config.toml
n_mels = 64
norm = "batchnorm"
block = "basic"
upsampling = "nearest_conv"
lr_schedule = "step"
weight_decay = 0.1
Rows from block 5 of a small spectrogram enhancement model, named by matrix and row number. Rows with one number belong to one channel. Each number is 500 + 25 x the weight over its row's rms, rounded and kept within 0 to 999. All counts start at 0. Numbers have three digits each. After the name is the row's rms in percent of the matrix's.
After each channel's rows are labels from the 100 clips, of 14848, where the channel reaches its highest value: "strongest on" is what is common among them; "band" is the frequency band that holds the peak. Only what is clearly more common there than usual is listed. The data: simulated sounds of rotating machines with and without faults.
# convs0: first 3x3 conv (model.mid.1.convs.0.weight, 192x192x3x3, each kernel summed), inputs 0-63
# convs1: second 3x3 conv (model.mid.1.convs.1.weight, 192x192x3x3, transposed, each kernel summed), outputs 0-63

convs0.7 016:471464481457524518514497513514498458468524474481550491471517490536520523516489515506506468546529509525489497495499521470494530519523504498511480466543435493481498518496446444536493510483521532
convs1.7 034:498488546457527496431483475463485526521486515494498517531465506487509473491491482491459471492485487486458524518480469510497478499504505483538520524527521485533510494517498475511479475461490508
strongest on: reverberation; text has "reverberant"; muffled (low-pass); compressor
band: 2000 to 4000 Hz

convs0.12 093:531476483464523497501493505455510500507547501492551472481496499506522495565484509514476521486487495482506543470537507513528537485551461493491486513491484489507555490508482509498489528547494486
convs1.12 288:508501471493514467525484501505525509497498505518503496492541499517508484501544493487515515563489502502519535478489511468553532507513431467488497498505516499437520485466490484488489497492524465
strongest on: thin (high-pass); turbine
band: 1000 to 2000 Hz

convs0.164 028:530482498504525497495455516483488486494487423493492520488456420493523500495491514496499473502490471483509474514498455449483476503519511466475503487481474453445474481497484505486494520456491494
convs1.164 102:494499461466506466528474488499511510504494523515520497497519493523499469498524494483488505552485494500499552496497507469554545511513448484525511505537512511457517493458505460476499488484519439
strongest on: quiet level; speed: slow; electric motor
band: 250 to 500 Hz; 500 to 1000 Hz

convs0.189 031:534466490498526495507466486484499527513478467497504502503498487475512486528480489529513472496470505468501494492483439493497491478507483491436478455478515459495491526521465504530451543498472500
convs1.189 031:464520506459450533487505493510478496510510529477469504506494500508473486500489501514478497465493493504457485526512518518508438497511520509566524523565500548472491505502514452527489481491499518
strongest on: quiet level; piston engine
band: 500 to 1000 Hz; 250 to 500 Hz

convs0.79 127:493471502506484504453468503487485490499473458503478524507468476466496505464498482492500487474482488475492465511477489481452436500451490483475503501460487484484471498509518500496480494474501491
convs1.79 115:494509496467508485533464499515517496484510511516498497485519479527506508502534496504499525531498499502505529481503513466545512490525424474500507501519495509445482482465490486504503501498522438
strongest on: pump
band: 4000 to 8000 Hz

convs0.111 021:493553512527529508516573512512495514495525538511516485459483494485491478506492533513529557527532493545508517477534532529534545509527531494531518506533505476504494518509487491485508512528455539
convs1.111 037:509486529512497509496497526475479514526490480484493505514492510482519467489479497493477475499472487490483492508513514516450475533470475514508515514470511490547565524530497536481496516475521545
strongest on: turbine; thin (high-pass)
band: 2000 to 4000 Hz

convs0.123 022:509503499529516508504506442487493480444492507512517509480507523472504492537465497527477513507476498526532548484473481488510515495544505520504451432500487493499467536508480494475521452530469488
convs1.123 162:504500493472489478509478496504518509499499510513508500496512508522497475500524497489500519555503502499505525474489503454564529503511444461499507498516507508419508484472498461505498491485523471
strongest on: fan; air leak; text has "thin"
band: 2000 to 4000 Hz

convs0.155 038:541509508500546522498507495457506489457526503505503487480516519524511479546470545544493499483471497522534508498541460509541543486559533524500487489511515509492498517532432492488470525543494515
convs1.155 037:477497431499449477519494493501501508514490529505497502489520517517486458490507488500479486526499501496511515542481516496529488505508460484509514507527534507430564494469499485485498490481483446
strongest on: fan; piston engine
band: 2000 to 4000 Hz

convs0.144 024:490487493528473496450512491483480476482502531535508499477517516479491483536501487545506518461493523502503490494486525527483524500507485504514465478483545498539526525503530504454532471527487462
convs1.144 127:517496481476522485532472497503525511498495509505506496495519492520503477494514495487515522561496493497505524478501502480555535493508440473484516495508503512433498484462495475510495498480526461
strongest on: state: faulty; air leak
band: 4000 to 8000 Hz

convs0.37 023:494527502498533549542519506474488434512517515493502526481486520460512509459475511503513477510523498549489477521552505500496501498484514489541501511504524508523511523523517491489501539519471569
convs1.37 162:495503480516446460503513500522512505510499515492522489480563522510501465509511508488517511532480501511505514496481508453507546524514448503514484493509527480463541509458506516477506487485511491
strongest on: pump; electric motor
band: 4000 to 8000 Hz

convs0.156 019:550484432486529505512479510480477510492489505500510524507483499503537497505540499498506520488483500450543509486535525513491513486486444467492531539468509505482529509520464514507490525513509522
convs1.156 094:492503459496487492544485505519518498485506509523497488485534518527505495501521497493532523537486505506520527476497528468534534501514430486496488489499508506428489487460496504504501493508527465
strongest on: piston engine
band: 1000 to 2000 Hz

convs0.128 022:472477492502447473462477475483511489494498495500493498481455489497526488478518454481481472483493478457469518478493482506495479495485445470478488506469448485500494478494509518485488481531498474
convs1.128 041:477501503493477513476534514509491500505503499475505500498508513480497529512491520512503481434502504512488515533495467549462488507502557528525486500509501490574503531534506516461516503513484510
strongest on: compressor; thin (high-pass)
band: 1000 to 2000 Hz

convs0.86 024:499534507495518502518543482493511481493526543486454486498501493513536519496520463503477517474511482518503514483536460513490490500509511507510505516549476513505508483486482526492537486539517555
convs1.86 047:486498467513508484535519518518533505502489508485519481481552543483518482508487512479545495530461496517501538494492515509507576538496478539510485489488510491503523529463516556466529507514505490
strongest on: thin (high-pass); muffled (low-pass)
band: 250 to 500 Hz

convs0.190 019:537514488476528501505515533504458446553490532477516515532510550472498526517492508497516477482506543518504497495533517494454474462481511480531533484471519453554524548487521512539522566510487513
convs1.190 035:474522521469382489495499499508476503494516528493482505499490489526470485510499510513463510486489495505466509510515510481530458500522504493541508517579496527459479491503509445523487482494515485
strongest on: electric motor; air leak
band: 2000 to 4000 Hz

convs0.163 261:500474501499479494467471505486486494503489460499492513512481495489499503488500478490495481484481497474505490505478504483464454494470494489472509498468499487494495504502515497498485493479504479
convs1.163 109:501508494488461485535477500525514497490511509517508493481537500528504498501532501498504524547499503503510529475498517458545520500511424479502497494513501500440498488465503494501512502497528450
strongest on: conveyor
band: 500 to 1000 Hz

convs0.30 020:512492509481505524504478494462526473518513505516518535512441524483532509498513477480522464487489454452520504516535520518504518497501487488509508558457481500495549513525525520495499513530513539
convs1.30 057:476513497469461507539485517532520491475516510514494492477520503522506516507512509508509519512503501512507514477509522495545531493519441496508490491517483514439457496473508505498521511526523451
strongest on: electric motor
band: 4000 to 8000 Hz

convs0.17 070:517489505523497515447517490488481508512508483473509487477478493478508515485473500500489437482487508490482517507505503519498463490495512497507481472443495503507501509497493499515460500485484503
convs1.17 044:493500458523422473486530502511513501523493527475511493487547550504494460506495505496525501511471502511483502496467500499500555527509466501513475494490513479499534510478509537497505470473492519
strongest on: reverberation; text has "room"; text has "reverberant"; conveyor
band: 4000 to 8000 Hz

convs0.23 029:508502511513510486511466494510474512451455500505445501513488473499465517455523480482513529505522466473520498483490491488507496502472474485555498496511505521502427513469472461490508463439526519
convs1.23 102:503502496528414473482528504526517498510505508493514496479569525508498484510515505505512511509498507510510494503476505445497514521512458497503482492496528479481537508476495524473508501504501499
strongest on: compressor; speed: slow; muffled (low-pass)
band: 1000 to 2000 Hz

convs0.51 026:498545507486531549549528503469500446529508531489507515504507515486509501482449488513497488508497513557509491527543506510500494491498525492534497511510540517515533492527513481502514543525468558
convs1.51 132:499503473532433448504524507523508505510499525490514488482566522506503459509508506490527502538473500512509512506486509467502529525515464514514479492508531478456538510454507529478497489503501490
strongest on: pump; piston engine
band: 4000 to 8000 Hz

convs0.2 028:530512502529505516476503508488509488462484502522489531488511521514506455539497550478512520494502495518546523519474512500487508531514525537522500501487489529482481521526461500496536518502487523
convs1.2 070:514498474447552466514481468493511514497493526501517504501498489517502475493513495486495510560496492494487514472493495492562523477515454466498513496522505504420486481432501441530484483491521468
strongest on: fan
band: 2000 to 4000 Hz

convs0.26 038:480439511509477505496472496506480505529492468496533524510489511487479494472482466500500484511482493499487479512460521467480479505451452482495486493479508499508519502507489501535480508495472485
convs1.26 041:488506478503433502512515500536489493499520528501486500474531478519492481508511507510493524513499500507501515512509526440500457500529457507526491500551512496350496485490496512510483494522495476
strongest on: reverberation; text has "room"; text has "reverberant"; piston engine
band: 2000 to 4000 Hz

convs0.188 030:543468488501495480453471509490495446495462508500505515511508513508479501527505496493513478453488534485507497482468478488460459499515492513472503476471520482517488509487515508489510519497519457
convs1.188 134:506505495474502484537473498511504502492507517514511498488512497529494478501525501497493525554501502501504536482500511444558527500516438469501507497524497508435497485470497468500502495485521450
strongest on: air leak
band: 500 to 1000 Hz

convs0.191 040:530527506537529514521571496500506516491522533527510486477517529503520488531486537520525538511534482531526542486537512527534543508533525531539506512516492508507504527502450494509517506533491545
convs1.191 061:510489527451558522525459507486509499494500498522486512510477483506518495494510491500486511522506499492513519475499511458550506481498453463479518505497490515449485488509491486494498515490514470
strongest on: turbine; thin (high-pass)
band: 2000 to 4000 Hz

convs0.187 044:496460526527489509493439474509477515491469467489471520513491489505492503452517452480507490517483475458506501509465517474500487507445482475559486513470516516503485496488489473479511503449507487
convs1.187 050:485504523497473534465534501490486494503511487486492506514480497479499547514480513515485486419509513504493485525496481556460464495504569518509487502511501487573498517549493514493497505510484537
strongest on: piston engine; state: normal
band: 2000 to 4000 Hz

convs0.18 047:524477514510484495453470502497484502488479453499489518497473471489506494502496478482482472489470456454509508513474479456486440509511514489443497492472491483467491488506495499486466508486500468
convs1.18 245:502500487481504488528472494512518503491501509515512494489521508526501486500517498494505524552500503501506523473497509444545550499511430476494503494509500507435492484469503480508509493489526458
strongest on: gearbox
band: 4000 to 8000 Hz; 250 to 500 Hz

convs0.103 042:550472487462519497485485496486497496524531479475537485506493488513535511562492500494481493493478508468515545478497470494487504488547505477476506492476510466503541499489500508498483512509512454
convs1.103 155:500498492467525505528474491504514502491501507528497500496509497522501496499522497496509521551501504500510533468500517447549534498508441474491505500502500513432489486483496475510503495489530463
strongest on: quiet level; conveyor
band: 1000 to 2000 Hz

convs0.97 022:507507509546511508513503474472502493422478497541476523497516503451496487512481511533479549486499482536531511500471498491493518505512528522537473466495497521494419537512497489442545448513477523
convs1.97 098:511495471467518460543475502497514510502498530506512496499510490520502454495510494482504513566484486495500543478498504462566518494508442478504519500521509510400501479445502470507486493491517457
strongest on: fan; air leak; text has "thin"
band: 2000 to 4000 Hz

convs0.19 030:483533499492504541486495509447497461523536484521487541499493547487475487507494537484501497456472527504513492520500522513469507519490509531511515551489508527520521515535502509511505533528478568
convs1.19 056:503503508502404476517497503522507506501504505468525491478529534523491474502498513504502514522493501507487504480492507453532539510501458493504500486509513480465525503470517519493524498469540493
strongest on: conveyor
band: 2000 to 4000 Hz

convs0.160 037:526526497498494506502525489468523471490524523498519496461495506544534496534488492531482478501472492475516551514524481507534514474548514502445470458504526491508531487523473507509484526554490496
convs1.160 060:485494465527433480511499504517496506513490504498512505488536534513495464496525502497484496518483514509514534523483505466512554532501464481512497501513527492494550511494526504456523499480501458
strongest on: turbine; thin (high-pass)
band: 1000 to 2000 Hz; 500 to 1000 Hz

convs0.54 019:501468495458528501466482511490494475533539484473544459489465496502534539536466474487478449495512476484478491478513480492497501515535492446479503507479500492509515477469503501521481542493509490
convs1.54 105:496500461472521466534477484499512506500498521515510499495512495522499469498519494486494512568491495499498544485495511451563530513511453480515512501526505511405498482461507468507504485485514460
strongest on: reverberation; text has "room"; text has "reverberant"; compressor
band: 2000 to 4000 Hz; 1000 to 2000 Hz

convs0.39 418:469475511514479508471470505504472490511474474509479532512487493471473507461500492489490484463484484478485459512486524478436447501421476490527517512464493500500491504500521503501489498479501506
convs1.39 053:492514499470439484506483494515517501498518508493502498486525478519500504511536502508470523499513503505496527496485496466533491500526449475518510503548506497445514483489491469488504499491516449
strongest on: state: normal; piston engine
band: 2000 to 4000 Hz

convs0.184 026:557497479484534532466480537486463471518488488498471550508460517505506510491500512493549479495500498502545477511514524488472487508466508489508517492452503469504499531523485507531495544472503536
convs1.184 046:479515535464429496512477502521487497493520524505484505487501476521486483509518506515453526501495497503486538502511519454536482501527451483535520515568506509452483499499503455498501493482520461
strongest on: conveyor
band: 4000 to 8000 Hz

convs0.175 043:510468526522480518456463526495514504488463487514492550484462484485493459499505513472511484484493440471509485540471509476493472534476514503478512535454458499463510487522479506484496545472484512
convs1.175 098:502501491462496475526476486506516508494501529507512496489507495526497475500510497495488523551500492500490522477499504466555513489521435480502515498537498511414483484442497466524495490496521457
strongest on: gearbox; piston engine
band: 4000 to 8000 Hz

convs0.124 017:527530510504538497485552521515487511519493541480525507449497496465481485503481550473527538511562504513499517480522528532510513495494507465478495460522494481496482516491483488498504518504461531
convs1.124 041:511493542470568566476474497475485492503495490539479526517468481485499505486492484506468507474511500480483481496510500519473463485488477467492524523489493506527496493552485471534478511474491519
strongest on: thin (high-pass); turbine
band: 2000 to 4000 Hz

convs0.148 021:507516498493507529519532504457522443537511514472492484476505556485549495497436471517462463468524527532479500524542509516496489447523535503531515530486510494538546499519492541484535529553434544
convs1.148 140:498501479518443461507507501522519509512496508487513490480565518515496468506517505490508512542492502508509512497484503454522538519513442488502492492511523487453541503455501510478505496486515482
strongest on: electric motor; bearing knock
band: 4000 to 8000 Hz

convs0.49 024:507546467499504506482553485495489464474529522500495501501526503531517530536536506525505498489499553531529479473505448517478487513551506543509469480516524467536522509504492483493535479528520483
convs1.49 074:502496463496502483544478503518522508495498515516510493485538518521505472498517498486520517562490499502516538488498515449556538505510433481502499492510510509422508489452510499488503502505519446
strongest on: speed: slow; air leak; compressor
band: 2000 to 4000 Hz

convs0.162 019:475522519531554503515489488498475510451491473500514495472503499496521471516491528568516479517473485541507503500482483463514522492531506513503443459531459440503506554493513444499512482530457498
convs1.162 040:497496479486520476478479479482478506522489543547487514514492481503497445486508482488469490525492483483479520516480510459505466502505467475536530527535511514429514473474503453524464470481461463
strongest on: quiet level; piston engine
band: 500 to 1000 Hz

convs0.67 046:497451528526476490486456465501481510479466476494477497514497477506461513487526456482513485514479479445491508501468489473520509501482488485543479519477512518485477504482481454477487496457532469
convs1.67 045:493503519507490538472508514509497481488518480524483508492517501501509560511541502524492506437526524500522483515483509461463488500517479488487477497491508480518513498538474526482503512506487476
strongest on: compressor; muffled (low-pass)
band: 2000 to 4000 Hz

convs0.136 039:508440489513463481467477491462501507486512488519513508496502495510535492515502474497499480474470502461506524485462479513491495501491496506470474488453498465502532506498496515483501484510506432
convs1.136 123:509493470492521490556474510513527503490501504515503492489532506519510492497518495492529518557493499501520528476501514478557531495506439480479498490491503510437492482466498503496503507502523453
strongest on: turbine; air leak; thin (high-pass)
band: 4000 to 8000 Hz

convs0.71 037:513478499500506501482453524503505482500479434480496514488458445489494504467502508476492482497503466488491440519497486464464466508470493474459521505477474487462469483491489491503489522444506511
convs1.71 038:495488515437446468504475486484500521508500562510492497510497494521489478495495481499486492525496488491460539490488480510554418471515454478517508512556504512461479476458483458519463483502501458
strongest on: quiet level; fan
band: 250 to 500 Hz; 500 to 1000 Hz

convs0.83 200:477454510510459489462450492498484505501466462495483506505482489488484504455508461483493467485478489449486479505455501479482469493452481484495493504456494488493483498487501491481492490460503468
convs1.83 090:495507507494391488482504501512506506515502497495518500486534516512494487509520507500486505499504508506502497510478498463511507517519475488503491499520524481491541512495491501459504502479506497
strongest on: piston engine; muffled (low-pass)
band: 2000 to 4000 Hz

convs0.68 036:506527497524511508528532494503520493462511523531474494504522531492500497524457530524504535487532489542547489494524512520525533512537526554568493500510488521504482514523458513490538492521485553
convs1.68 049:500496499473447451484489515497512516517495504463523497501514522499506448501500503485491498539477488499480532490469482468539547521502460483514513502515517478481547503476508497466501498471512486
strongest on: fan; muffled (low-pass); air leak
band: 2000 to 4000 Hz

convs0.8 022:493458517509487503510466511489444527519490438523487555518464492464490508475462482477510464498458443470519486494501530452496495482443473479490467509472467468494513494515500492507467524508468493
convs1.8 041:475517498496386500532491515535484488492519526511493496484519493528489477504513515513483518500484502509493518501516529423513499503515458504534503503538492509413482497490522497503509497519513467
strongest on: gearbox; piston engine
band: 4000 to 8000 Hz

convs0.133 036:526441495516492481470492507483509508500496527508545470485497530486509464541453479501512484483500488500502533469486498521516521472515488478463497473467506479519520499482488505488504510528488436
convs1.133 172:511500499473510485519476492506524510499500507514504498491527496521498480498524495488509529562510501498509515468486507454555516500511435462488507497512505505419509484464491466506497499484530480
strongest on: turbine; thin (high-pass)
band: 2000 to 4000 Hz

convs0.134 021:502515492527502491511526508488510516490509565534521499483500500443502463499438515520519550491539474554503520482528500535527530498511491484513503494485503500496504491495506496468525502533472527
convs1.134 137:521494482485534480540471504505522509496498509517501497492526489519510479495529492489515527578500495497512534468503511463559517501505441471484507499499502509427504478466494480502492504492528463
strongest on: turbine; thin (high-pass)
band: 2000 to 4000 Hz

convs0.0 017:543479505529495507492498537489521480474436485485485529469459476510501466508506560468523489524512472462533465527497494483483510526476516525499511515449437483472499503508454498499520531442495510
convs1.0 117:505502483466483462517475486498515516503495524510515498494515503524493463496517494488487517568500493497490527481492503464565517497517445469501513501533507507434507480450498456511487487485514461
strongest on: conveyor
band: 250 to 500 Hz

convs0.165 038:484527520496509519512519518510466509538511491490496526513486516456487522460450519492509509496513473539504472518500525483478517529459515504555510513484493532509520512511445503564480518489467592
convs1.165 040:472513499479423507492532491518499498500511532475501501493487510492493499516475511514476497478502501510462497505505495542511477501517524521539490497560490508459466505491528512522517489538486500
strongest on: state: normal; gearbox; clipping; text has "clipped"
band: 4000 to 8000 Hz

convs0.180 022:551516503471483497496507492477495523511475508485490493520492517518535521507533466494510502496472499438539527499504510521495499496466509480442536505493528503471495487516505498482498459480549514
convs1.180 026:456511520500463549473522529527489485475528480499491495493508515516505545524505523516527487462501513516504502512515525495473516499513510535528477490512502497480487517525506521510518507534528490
strongest on: conveyor; muffled (low-pass)
band: 1000 to 2000 Hz

convs0.72 015:520498514466491502488512507514486497496495520448505521494452539514480523543490503443514515542540487468481518497519513529518508498487538540493502481522502501537519553536486513508550507471502526
convs1.72 030:505507535482549550514466512497490485489511493560465520507501484504517524484538489514484512490512501490514494497499527493486447487497448473510520518503498506460482480518495482521498508489504479
strongest on: thin (high-pass); turbine; clipping; text has "clipped"
band: 0 to 250 Hz

convs0.173 017:476495492494485493480511491491525497503534515505488481478470505505539483497532410493475502469481495477488526460512506526477489501484474478469514545521446515508534478494510534492514477559507509
convs1.173 035:483501507479487544491538520503503508505501495467498501492506520474491524507472518506493490434511501513493501523511480568473472495497554519502489498503495500552508526535491515468510515527490529
strongest on: thin (high-pass); conveyor
band: 250 to 500 Hz

convs0.112 036:473472481522466461467449491502475505464499478482484491477483459524485475472541460489513502494496479482472486477490500473489485510457447470509481492475488509484475489485480441495472494483538472
convs1.112 032:506490520516485525454535516490481496505509499500496517513491522475510527505477503522505473429500513498503501535490477531447445489499557520507484495496515481532508514544504533482501509530458514
strongest on: compressor; speed: slow
band: 1000 to 2000 Hz

convs0.11 040:533482500525519498493502492465504495471516515548514489503515520485502482544438485533495512473503505505531524487507494522499505498515503511509480471482513513514474523509490515500497489551478511
convs1.11 087:500499477476507476541473500504518509499498507497521492497517518516505454498502499476513510558479496500499537470479516456553566515501446484508508492512506504433516494463514490495506494479526470
strongest on: air leak; turbine; text has "thin"
band: 4000 to 8000 Hz

convs0.5 049:559505501511543537492497509487478495496543461500495520488490454509550496527510530487489496505480478482531528526521501463486477520541538500483506524497487496445534492511477495478475551499496519
convs1.5 105:500499472470523488529474481505521507492497511508506499489514501525501484497519495496503515542508504502505530478495508468552555497512439472493504496512501509426497486459501472502502494487527447
strongest on: piston engine; pump
band: 4000 to 8000 Hz

convs0.48 037:583526463488571525527544486478495488511510530489498502487516512503507500515503536514505510527506495496542500497521467504500504499528495527497495486531529506486513507516451497492490531511507528
convs1.48 062:500505507488464488480492485505493509493504497508495503499519526530490495504532505495518520538499512505506502484491514429522532503517435455497497498508517496436526499485490461509489485483542495
strongest on: muffled (low-pass); conveyor
band: 2000 to 4000 Hz; 1000 to 2000 Hz

convs0.135 135:480476506512480517447478511497483484509473474503476539513472491450483499461489489490498481457492484487487460520484512480441436507431489488501517516459488500493486507507530504502489506478490512
convs1.135 063:480513508453504500515481497519510499486513522509494500491511483513499499508520504503485526521504498503490526483500508476539521496527441489521514503548487507435472491461502474527502498499512446
strongest on: pump; electric motor
band: 4000 to 8000 Hz

convs0.158 021:511470507496483469476458519490464525515505439503493535494462483443518512455454484481502468511466451459500497499474517459502495487470484465470481474481467478491491504490489511485465512485466469
convs1.158 161:490502493502409472513502498522513501510507515491517491482546521523496465509512506497497514516488501509504511491480510441525529513511441492513494493525518495447529504469504504467519494494518482
strongest on: muffled (low-pass); fan
band: 4000 to 8000 Hz

convs0.81 016:550523492485508491530497461476485522541468512488503504528488536480534498490482461515537458530479530497551498490481496495501515452464495499465466453471537484493517507526484488551507513487466492
convs1.81 039:469522535466447526461515505511477493498513529479471503504484495502478494512492522511489514459505496508458478518504505528481448497528526513553512519554487506489473513505501462546489474492508528
strongest on: air leak; turbine
band: 2000 to 4000 Hz

convs0.66 041:533486511503512517492494522495511490497512463483533505503473482520514503563501513481484488505478454475529530516510498474502509521539506506471522519487471491481541486510455503532445540525500506
convs1.66 133:501500494467490482524474492499519508493500514519502498496508508525497483498514493495497516549505505500506527477496505454561525491512442467486506497521502512418493481471495471509498495493521454
strongest on: state: normal; piston engine
band: 4000 to 8000 Hz

convs0.171 040:468517457483495509515531506487523493513506528510498450499509540493496518500480513513496537469542516543484477454551522553504521496497461523530497519483489518530528509504474525519523490535491585
convs1.171 159:507500472497487463530488508516526509501502515502509490489543510520505465504526498485518520562485497504513531482486511462557534515513448480504500495513517502434524491447499494491499498493520471
strongest on: state: faulty; air leak; piston engine
band: 2000 to 4000 Hz

convs0.107 014:509484494491489457466500492485516496501502526497468504510481501472528491454525418517465483484484495478515518495463496520488480498490458468498512518480469508491484467489521549474503476527465484
convs1.107 023:474496486461442527504544522528494514500508505466511495481512518483475496519452531493494505470498496518476552508510481521500512506504529514522482496531484503505498521532505489474498507535485519
strongest on: thin (high-pass); turbine
band: 1000 to 2000 Hz

convs0.57 027:511532518497528538507526510485479498523545496481501523488492493455534535466455520497491483482500476519510501522558530499512515497487545485539481504512503521500509522529507495502481531512485581
convs1.57 129:492501472513433464509515497518516503512501516490524489479559526510503463511511503492515505521481501510504516500476507456508546523516449505509479491513528476468543509465499524469509491488508480
strongest on: electric motor; pump
band: 4000 to 8000 Hz

convs0.138 019:515506507469520480537505470483503519521494478500497477520487524444528532496463487523518463514481519522537499481490452499502507444499503502481477476498509471521509539508468495535475536508455519
convs1.138 048:464513494480435477469517495501485504512506530475492501506501494494480459513493502499479491464483496505470513534487494516491484516521515506552509519567516502497511516505506472492482482495487505
strongest on: thin (high-pass)
band: 250 to 500 Hz

convs0.127 015:554502491520493487474517489483512487472522514497445512500481497516546518509530420490483464487490475480534535471494454519492481481521492474489524485489468501492480487486466538495498457550524482
convs1.127 135:502497475518457469511502503527516510505494513505516492479562524519498470505519505486520513559488504510510519494485508451531550521515437487501488491506523491453533503458502504481505495493515483
strongest on: compressor
band: 1000 to 2000 Hz